Rows from block 3 of a small image classifier, named by matrix and row number. Rows with one number within an expert belong to one neuron, the router's apart. Each number is 128 + 24 x the weight over its row's rms, rounded and kept within 0 to 255. All counts start at 0. Numbers have three digits each.
Before each expert's rows are labels from the 100 images, of 14848, where the router gives the expert most weight on average: "strongest on" is what is common among them; "patch colour" is the nearest of a few named colours to the mean colour under the peak. Only what is clearly more common there than usual is listed. The data: histories of elementary cellular automata, time running down. In brackets: how many of the 100.
# router: router (model.blocks.3.mlp.router.weight, 16x192, trained with AdamW), inputs 64-127
# up: expert up (model.blocks.3.mlp.up, 16x48x192), inputs 64-127
# down: expert down (model.blocks.3.mlp.down, 16x192x48, transposed), outputs 64-127

# expert 0
strongest on: 100 turns on (100); large cells (84); sparse start (61)
patch colour: black (64)
router.0:115118121179147141120083102180082086095121147169156140124141151118148113126118148117100096118121110146110135144142091109122150153101130143163097127153077114099106121133118089103118132154132155
up.0:140121096132173095143102101116115081109144132143121175177121107112119116099134106128146108148097114142104174147073121139096129119155139147145081090133106169145152135152120144154103167138127112
down.0:119168115121100149115135101163110097115119124140144158121123153132159134103120136163183113141189125119110123112090148108120148088096162124093131137144127127145150150144113166165092115071113108
up.1:152099120118144116157172128122166101093170131139158139131186163117125120082128112185120119108134126132164149115148111132156113132150132154137094133148094119149124114070128124132139120116104082
down.1:141147107112081140115067125100113121127127078121140150121136107096138106107159133108146092150151124101145123134173113101098143140193112127161120149114119129132143148108141104134096118118172114
up.2:095173164066115154147141114111108119148148130157119137123097130165169119092117082135155135124115124133112144116182124162142155101139092124117129154122123125155112114130145161117164128141146114
down.2:168098147079142112129147145107107138138132129111142107118122104147095118099125097122091140158108154133145110112135189082155124135126151113131140136119126144166164166164147126121107135121110152
up.3:125166153129087137128103115081110151139120119142132106147127144088149100121135116135074114150137119112135135144162160099119127159182128144083148156114114127131080144149126115149095149166124094
down.3:120147130083098112136118016142123097126143126082151138148175124151143114147135126113117104159128136111124126136142152080125086149135148137100130117130148135172151160142155114077169090128114094

# expert 4
strongest on: 001 turns on (100)
patch colour: black (66)
router.4:115088102181112121106127087159147141111104063119132193114147089096160148151127118156101112133137082125155103135159110142081125128166155138135096174166121108122130097104121106144152132135158150
up.0:106077121155169112165153087142148094137073116152109144109142085112119156087105097101091109109127095140133150094132083172120130128152135128150107114112111138093129079083143116118127136142141179
down.0:116139119138100140059095125154158136102128090137129149128143100138148140159110121096112112147118165151126134125141126147157089106156133112136084162126130113133131083164142088137121100134175120
up.1:144095180161114130118142100127147115109162159138133132162110139095137096116111065095140175108181152112121122133136124131131147107131111142091097141143155134153115107098153106129121138121172127
down.1:101138131171148126153121137092099128109145161140111126060112149138103122134113138142142118123125108098105119147130143129169106143121134129124139118152143131137123114143133110117139103150104136
up.2:099079132129103145117122118144123133120092116129123115174120114113113125139064120128155109137147088110134160159156145080112123069110108115154080158126152128133102128120116105148150156149167081
down.2:101112144114179089155131131119106120125129133130130150136106090081104149158159157165101132136136148100136174130146106175125125160107143127156159161105137115110141131116124159104166121130100133
up.3:131121103118119138145085130124096143159137084099153085149171118087131129123095139143119162123138118151120147115157118119212170117152120111135088107090135122142102142164117099116125148089177142
down.3:110174109145089084126091117126152127149136156109100128142097116170141093112156113108139133134140111127117152121127149123126136144109130118132124170069137105122113121136134139088156121122133129

# expert 13
strongest on: 101 turns on (100); 111 turns on (100); 110 turns on (100); 011 turns on (100)
patch colour: white (64)
router.13:143111128131054119133147152124151126086088137132106127127151121124111159117142123126128111125136160122123085146100159157137111112090094177122116089127147152120091099165129150125073153166131127
up.0:144147097093111143118167146130157166145148122091142146149135108112130094143142103141072132127152117121106100087122165114140092122138154128114110160137152136137110095109128124124180081117140092
down.0:111174108112117106138109131166119106082164147133159135148152118148125128142145121111104130123143192141120126069148139130114149145136126104082152119113132114108138121108136160117199156104130175
up.1:120130181132122187151142109138093105102158162174152154092141146180086147149085091154072114150125123121136130137131140116108107096148119132172161141126146135129140127150098076093143124129127140
down.1:083152141124116132156143116158116076154129109177155166171127129123115161137134131086130145089113159119100160110127152101107121110112107131111135154151123156115136146121127148101149143135115146
up.2:115135171128119102154131106138127140125106128098134141119120109084102144109178082137098135102167069149150127131127141152120105120105111083126131149136144149168124125132128142108146148113132153
down.2:083104142145126118112115160132123128082125183084163096116129138133107133149129120133171173063145119109144138132161113136115111108171126127121143100171128112134117126135136147130139131116120054
up.3:096102096108145087165116120104101104136129080121134084133141107095108107152111148099138171168138123099118134121122118121097110131118126122153131140174139145147128146125150135119124112144115173
down.3:137113104124177144107115134176152164115161148093158155118185169144125132139101073136070137125167091101155133149138115093159118135147116106129093166076134132142154149149096133116128107130139157

# expert 2
strongest on: sparse start (66)
patch colour: black (100)
router.2:112091108139120134135129147142135122150144123133149146124144138084117170179113132128186140123124149131114134142082113084105129151185109149152076105139110130122148139193117102149122156156149108
up.0:111142144123132132097109119162167148155129144129147169147083153142084080141068136166135143134124114114163111104099128190100089102134119150079116106126084136157090137106138158158113085116105141
down.0:119129169151141138124119140147130151136121144171139120111136129120160081122136113125119102104127113161122121084096116148169146144136138111129156183150108135126097086140110155095112151132138155
up.1:091108131145165141143121145137131122175150105127119163152157109144135133143113123135071128141155102133072111138132119110124146128138114112104124129122140156116125118109131186102149109138098128
down.1:105134125157124123157126128128089077137138120126116152169114120121174143095098118083101131147130123132075090144146118104157149139133135134165143132105100124134126134084141139147129144149131175
up.2:143099126145124102090136098112088120148089129144104138186153118128113135117111107122090150140155111161138131125143181129133146126120148112129107114082105157114132127131108142117137152103146112
down.2:130142110149116148121150127116101106150157128094114149156121144143122070128130117124137134088123117087134089133161110143095133151140132125122126103139149120157103121093132133198136119150090185
up.3:108105157138122128176125144130157186117102138124140139079135102090125131149144127147108108127114174141130121183117170109124109147089116124112113105125151135134155124168124104105109121125141119
down.3:126147137158106128138098126146144087106114162180143127095142164147141123117118119148096112119157126131113149109114124095100123083128159146123163131139095141113125145132139122163127109138110130